Rows from block 3, named by matrix and row number. Rows with one number belong to one neuron. Each number is 128 + 24 x the weight over its row's rms, rounded and kept within 0 to 255. All counts start at 0. Numbers have three digits each. After the name is the row's rms in percent of the matrix's.
# fc1: MLP up (model.blocks.3.mlp.fc1.weight, 1024x256), inputs 74-110
# fc2: MLP down (model.blocks.3.mlp.fc2.weight, 256x1024, transposed), outputs 74-110
fc1.288 102:165134153118137152147083117116139117143158070106123101121157097149126094120153102158144104117120159135104081143
fc1.289 118:106104103122182159126134094120160152156142081159115146102113109152111121139129148130117122124168124143120112145
fc1.290 099:112183145144104128171143177163120138099075111098113125141146156120083145128127113129142096120126123162124161129
fc1.291 089:112149139158093121109153140135092138118153097098109162115113141106143084096103110188125122159154131102140149150
fc1.292 074:105136124128150130149128124147128156128090136133165153111093115129110142094110125133103173157116151139125141117
fc1.293 105:110100107108116136115136082135141111118099134139054137125141140121129117115126160114166121109114131117125143142
fc1.294 093:103118097163144142094156171155122167115120126120122098129132135121154142127124102117179155090166116133159106132
fc1.295 080:109120153094129121136144124116114109109122124140162122097122140109117161139153094160117128118125108137107114162
fc1.296 092:131135125103130097138149105097108134130094132119119095160150141128145152112125100117133141119133123159159160098
fc1.297 115:136083137130093132134121148126146161135148131142133114134109143113133170155120141117129095122157136115113077126
fc1.298 110:155118149160085143122138115151166092159098102100132099114102141119165144085101137128107098146088103156135117156
fc1.299 080:125104093166090098158149126115113131162119155154120148122132150125116142088159144150143176138169124133126122109
fc1.300 115:150107083127097099105139149164119130097141143129134150118151075101175157180131148132101155177162143133088179117
fc1.301 115:129096110089141139167111113122140087135104113201129119154130105121130150167089095170117080125093109116197098089
fc1.302 091:135154140141120140106135149139171130172108139145140134136148156152102129113094139108151101135073123144110119111
fc1.303 112:181126136099105127130163140166104125099142122115126100129126145080114164157114141110095142099130125126116112092
fc1.304 116:142119113134133090119138112106137086156095112162127106129136136115153135120160123143079180123147117139141144171
fc1.305 113:133128182135136112111116092111131117170142097135104152163108123117129125161104060126163099135130104121160082119
fc1.307 110:090101121118109074102150101111115111101168152135116101091110112130156101092105126156133095134170084144151115137
fc1.308 074:144140158144109125117132122151162152132148102099124129138121155137119110137113115168119082133113096119053128093
fc1.309 104:164119109134114116119126145134131149157110141111158092156187169139170132128116172116106122097089194147194138121
fc1.310 107:129085129115157116166133118107109100106144099167161115102155141126068150110125153128114110164139149141157051140
fc1.311 103:112157087086114107141139120154178140139128168147112119130118169107111182144100089129101138129121163099141118157
fc1.313 097:143142099119130129135134116109120150127135118108114131100109134149141118126133128117145104138112138151118129164
fc1.314 070:114109084128102191145148146128112121215126106082119107135114140099083183144122131190093144150117115120127119116
fc1.315 092:150184148123134155137131136127089160108156134128177112086127132094145116187128128136115157147093149119110115109
fc1.316 117:163125113113132110071154108148147151144125119102125137116157138123111123155126174117078104108152109173123109136
fc1.317 097:192152149138154099149104125126099117125154078139147121139143174113146145158097122172156149114138094107142121076
fc1.318 099:139104128127150133135140106197160117144130149113154130122120168142117174161155116119166139141088097154147127135
fc1.319 111:100151116113121155134095156112136132103078140182127137147121121121116112175170133124153158105126148135120122124
fc1.320 114:142093106120113082146089073134129113133136150136139133110163108154112123145129122137103084098090135128102117155
fc1.321 127:142154130131152117087154113112139115148163134140113145081108117133080099161154115121134153140095150075098151157
fc1.322 075:120145164156104145131135113120177113102122136139124080113149116134138132123102132119146151158123120117107110097
fc1.323 113:111120112159122103171087115131123146147145062151106149129144098112094124154156154159111145145166123086143139132
fc1.324 109:148173147131119104127101108096134124105115106169114151141151150121092139127124121159122082123120127152144140106
fc1.325 103:106152160063132096162085092100109112101088127087131137131127156160098103158106146149151139171132095142105117125
fc1.326 113:087089126089132125161121101148147139162124090167085153095119137155126106142098145151118145188155125163170131134
fc1.327 084:083139143110182120116134099119151123124146186108126167105145122137167131159106132096129083130073121127132159122
fc1.328 090:135174110137141124094120123158148140113140116107156101122114110152144102089112107124137126118133110107142151128
fc1.329 111:135135096135127110195136133117129148103121095114117097115114107128139137169113153147144097146156131123125153122
fc1.330 106:120136101141138165100168159091138158114145107085146115155108085116104168138103142118104103082153155110159155138
fc1.331 101:105142110113176121101115134126145136089146076141135133126158137162109147163080104123116133123137107153076144125
fc1.332 097:107161112155150079127111141145104111147153146124132134155155161134109083135131112130154075155098110133114152144
fc1.333 101:114104120154176147130095092138118084111105163099112123135176101137126121082120140106142145118170134110133070144
fc1.334 073:103100159156152089105123125099115113112112098146096166143093111138104158099139115142131116119124124124091124141
fc1.335 098:132130142150111124129119134145115138119154145117188127122148115119141157156133159124096117130150152146108128133
fc1.337 071:088163130096151113137141136143126108125163122162176130090116165154151163118115114122129152162129144135146172131
fc1.338 088:177141123160133084144117123104195107155127131146140128141107125129158135116080143146139157093072118091136148161
fc1.339 106:145111132124107097129140114176147100143120120165113129110119102130068119144099171125099088092148100120117100090
fc1.340 079:149133119102093090144117140142141164071109145149110079140135137139171170156127149111124145182139122106122152097
fc1.341 089:157180086139136137118139098107162113101141153089127088110129161116093134121127114119159087158121118088110080080
fc1.342 081:117156143105133177150095079187126116096132113117124146093073122143127120130147132121128121115138125140094168129
fc1.343 111:114168130093144128110139119082098135129107148105092129134175097140131145132092093124127135125156138108104091142
fc1.345 108:104133120144168137130116109115108096137151118139115133085143148125113135125143139120106100089116130148153105137
fc1.346 091:181095153142157098132144171061155140132140171104151103113165154107150113137153154148090138135093126117148121115
fc1.347 075:146118125110091160116099147160173162197121130081120129108142147140127136162110158141138107083123154107088145126
fc1.348 085:055118130152115206117156156105139180149120113118112145146143062095117108157103096108125125114129161135167108177
fc1.349 129:130133117144114142127110129121109111179140139134121114151107164087108143139119094143155127143128135154078117171
fc1.351 089:094145155112150100120115127119135134117131146107124110113109108119137128121140099129131075157127184115137087127
fc1.352 109:065112073097122137067106162159122158127118127113128140081126158140093114109121126142140095086165112133124120140
fc1.353 097:112155133128120120108141140113121139092159081070142147102117151125097163128122112150134133122123126147120129142
fc1.354 096:121115151142130152144090107115129136115139124086112138164101122136108146133125131150116136059141169116136162155
fc1.355 096:127153143146144153128119153123108128116118106212129055119139127115143132136136105152131099125122122162086117135
fc1.356 091:122115112143117146115106105124100146176166083124137101150148085116115171125115180066149088145122124128130112126
fc1.357 131:117101140135122125119113101121132143143099114117178131117115110122087092127168142103114178113143138096132132107
fc1.358 076:096121154099100114138114097091137151127132089157124173167142135131133145124127115124115138115115123166102129096
fc1.359 073:105110122124133115123132063158150147157114167134110123126109149098111145116155153110110131121158144122125080149
fc1.360 109:132111124093107159107104117130098120141089143080122135088139155170138155131084133149160163141146112119113118154
fc1.361 113:154138128127120118088137155125152131153117124159127097136090104136156137135127080060168145176129102125127118120
fc1.362 081:166129127126178122128112150128123113143123138177125110147157142143118162136128112118111168101093099105134114115
fc1.363 100:153145150182151113115101123110117136131099130125118115164118167145136155130133146109140128113103154118159189122
fc1.364 106:147128191175170094141107111132149142153116114095082181111124089119111106106200130155145122130125117135108118136
fc1.365 124:103124101158123136170097109139105111084173105156130146112091144093111125156169145159121118116156175173129120151
fc1.366 091:107141120124156114132142141131140109157138128113158129151150158155142154089154116150166148112109105103128130145
fc2.288 096:122133094108119085127138160169112109120126120140182163130090143144135110116106143135120168092137117125099175085
fc2.289 121:137131139099123100135123135136149156139110134120161119126105121109125122125067116114158136158088123105112162103
fc2.290 095:129128133172162161094113091083124126127129150104097141140146099114126124141112130109108143101097110107167106155
fc2.291 085:138107129138145070129106087157131112153063170131142133175118125121115163117105131089172112136095108119098145093
fc2.292 074:138120122139099105148141141139157157140146126106102116115116161137137128155108129135138104123150124112088112151
fc2.293 106:125117066170116119143123154129127089125087075128115115128140105130115125147125089157078142133139119142107132134
fc2.294 082:083145115157099137125140159104110090082105128131093128137151084142138115127126125113105112130165162150122131162
fc2.295 090:125109118142158128112121090173130142122164111128114143145140165113149132128112132130119117126117109128197147156
fc2.296 091:169138117121088126091093127142088142146126112108170111123126163119125112121121152123098139174131107147122137153
fc2.297 119:093130099111142110124107118105112139163147145146099114118116127118115127101109109104089103170109116135152124142
fc2.298 107:151160122113132173112112081098121154160130155133126158129135098123094124178150138124144120107144116175101142092
fc2.299 084:117137139114143174138093164131168104126160166148118112153112108162146161143117187100119128081107132123122128174
fc2.300 112:122112141129107127121148167129113142130132130104129105130108129140108141103128115125115117101123103110149117139
fc2.301 102:123158145100123078089158186124167124114166106122195171088175143112162141149130120115120127096144122132105133127
fc2.302 095:058097094110121166164133156103127077091149128169144121091098142144127090101102134136100144171147151149072121115
fc2.303 113:152111144079117115123093096083128104107112115100113186111127127132131099125164127117136132106115128145159166093
fc2.304 110:099123159132109161108130112149120137117145156124097134115089097131127133148112088144128096100070162129120123115
fc2.305 115:129177130139123133107137151106134148123109136138127111156107127129117148140133177117146097162127097151136157145
fc2.307 116:142174129113127136093148133115135100136144122153125121128165103128140170157119123109151166123120183099132131110
fc2.308 076:116108108077102100123112123130134182182080103102131145118132109117164155129151182125147130125120132111154134126
fc2.309 106:104129104133056150153169136119134164137117111111091127138115121142102104111143116107108142118150063121107119166
fc2.310 115:118130099111144103123162112108119106179116131127116147137157076131170080152082111128135119120123168134088134140
fc2.311 102:093089088141120108138114112165157127096159148090123130131118127128121141116120126106152124157133153130097163137
fc2.313 096:124141107187107123097118128118122145105156143176115133167140164168112156127137100125085134166137119148089117130
fc2.314 071:126171105173112083151124104131132086092121147143105139142142156144112121115151134103145109116175167097126133126
fc2.315 090:078109143133139102131104121111123104112098128088094158166141123097123177128173121107118111140165099140146099123
fc2.316 118:175103109155139119125105113137117172111127124114178136099114124149152131106172073156144123128140129113138130119
fc2.317 096:089119157109142138142162122106155156111104153118144122110122112097106098141173117120117137107106161156100134165
fc2.318 102:146134126156116102134152165086126151151090154124131065119119138115157120131115111120108130125100145132129098127
fc2.319 109:121159101110099133130145159112133116118161096107124104097107149143120094135116145117135094155159143142126151175
fc2.320 116:108173121094142151115149154153116142141128091149148118095093152152096133123099149125158122127155096123147164132
fc2.321 128:134104149154084156172150118116155149114112113141114114138078084129139190112167175048126135110093113162133123121
fc2.322 078:131122090093118143107118118118100128132150139099104140158124114118130142090148148107137154099158110144138102177
fc2.323 130:095135084109171112124103137076134154101087150098140107116086145186084161137106167119155128168160133126081132077
fc2.324 103:161117144062112171132117158138109132136157192093145125139116107151169133090125088166102166123111133137094111078
fc2.325 098:162137098143127105097154134130142160141121161107128127153116133081155152120114117114151111067104128126137150110
fc2.326 110:176164125119134130133094116149127113127140165116160114113164155090139129172111147097159162103152141152138145138
fc2.327 075:146170120131101129122098149130165107146151106084138134150124131117142119110182110132128145106172134095136106074
fc2.328 097:116148103107132107146099119113121161155124119135095145153145130093066136126158127147121121136078144125120108127
fc2.329 107:111098095153152146103160092159131107164169111142154161130143105166147116160117113109153112094110120163177099125
fc2.330 111:116126186121128111141118096160127115168134149158120139126106104103138141141129115103094146151101140114143159102
fc2.331 096:132122133137130121123137147126121098124095181127142160170175172159117120159158121103157118144114142118107155126
fc2.332 093:124128130135159147156111143112132096114131107133132146119170075129158121113125154090131134132165153106088102126
fc2.333 103:099177131136118102094154142112097104153123109147160160143129099109155135136131102164119163139108143141095163158
fc2.334 073:108176139086096124127093148157167145156107130115136074131186131151145152118139160133134132114106136194111135095
fc2.335 098:154156141100156100146123127124143141135148152138125156127155129179176085121105135084121139087112115174162146150
fc2.337 071:138134116151129086123091095095144170090139134088145159160132123131102136128130101144112145100124119108069128136
fc2.338 078:064097102134089190151130132116120141082122112133153170138167103100124095101127081137146130202118134123138150113
fc2.339 103:188121120127141128140132099096097185129080131138156127087143093149155091118180114109124142146168142129116111118
fc2.340 087:134121146136146111133129152152104114146127104091140147170130117112130098166095135129128128122078134126149143134
fc2.341 083:111172105124080142136141118092097102156075076177114139144118108117152121142110119096136121174121158125155173110
fc2.342 079:141125110139113103124151147121110148149105172139130140140149102089121134135109110155103155094126176122087123117
fc2.343 111:080130117113105142118149127124161105101132135143161123070122125115102136111146125124099114125131175120177150109
fc2.345 108:119135174108106085180139126129118155107114146106156153129126117094141080140150090121126115135106103120139095181
fc2.346 089:136155128112079131112182099158105135123121124155129133105138121109106152137076133130128142103162104158121147120
fc2.347 072:139171137131126115108056139133150139096098084110130130106100100151101131076153108158120114110122121124137142130
fc2.348 080:124159136151149107139158136147073118095139127154113075108117145148140139169141172108129118094113113144104120162
fc2.349 118:125145117099095149123146171137102160129113171153126122124120116151120064120125156151122157132109132139137145167
fc2.351 086:138168131129158107136129136147108108094149088105138097159161140166110139131109127161171160088103127137124143141
fc2.352 106:184194164112172141114123129146200140111155127083107120110133141101120149113146132129106116133129138128149143128
fc2.353 099:165127152140140123159105133127097117167072154138148116139121126125127085124142135074102121105133166167102104122
fc2.354 091:136155139111124096144145135113171067128154125135147127131134111120157116119074147110153121151096124112122112133
fc2.355 088:161092114147127082091104140144160176156096158086073144131130121164150119135111152097146153115135141148130123151
fc2.356 091:095116163118124136080163111110159122148123142108105164150083096165118122105116121118140127111142143114166117107
fc2.357 123:144124139152113131116160135109103138139148128106146192132099115129139106096064107132184100163103152089109159161
fc2.358 072:139130134128148148129116114143139137120188113126147118135140127129138117123156119100208136189144094098138138120
fc2.359 077:124150157129101159140111130104157097163157126110119175126161097173126112130183125169167197118132118066138166126
fc2.360 110:148150151144127129151157105111095147147150135112149063131110085109103114121125171109141133080094115170151154135
fc2.361 121:129130131127130129171082105135085114145150088077131132120142094122145106162136174171096105133133144122109123133
fc2.362 080:145111106136089126124146126099108139135132153107156161155092170105140112094119104095128071148114134128137161106
fc2.363 092:109100079086160151122142132151083113145126096163135069129121152104129109110128134112128112164148140126110117123
fc2.364 123:111152094117155109139167156131154130150109124134118098148102158116152121162100130140089134118115140142151150093
fc2.365 128:139139127125134112107181147121144125120121154082149124140116112117104107152086120124147140151115129114135122136
fc2.366 091:126106143151136146160118104095141098115141136113133121105108104148142122153142136104174163043161158119145123128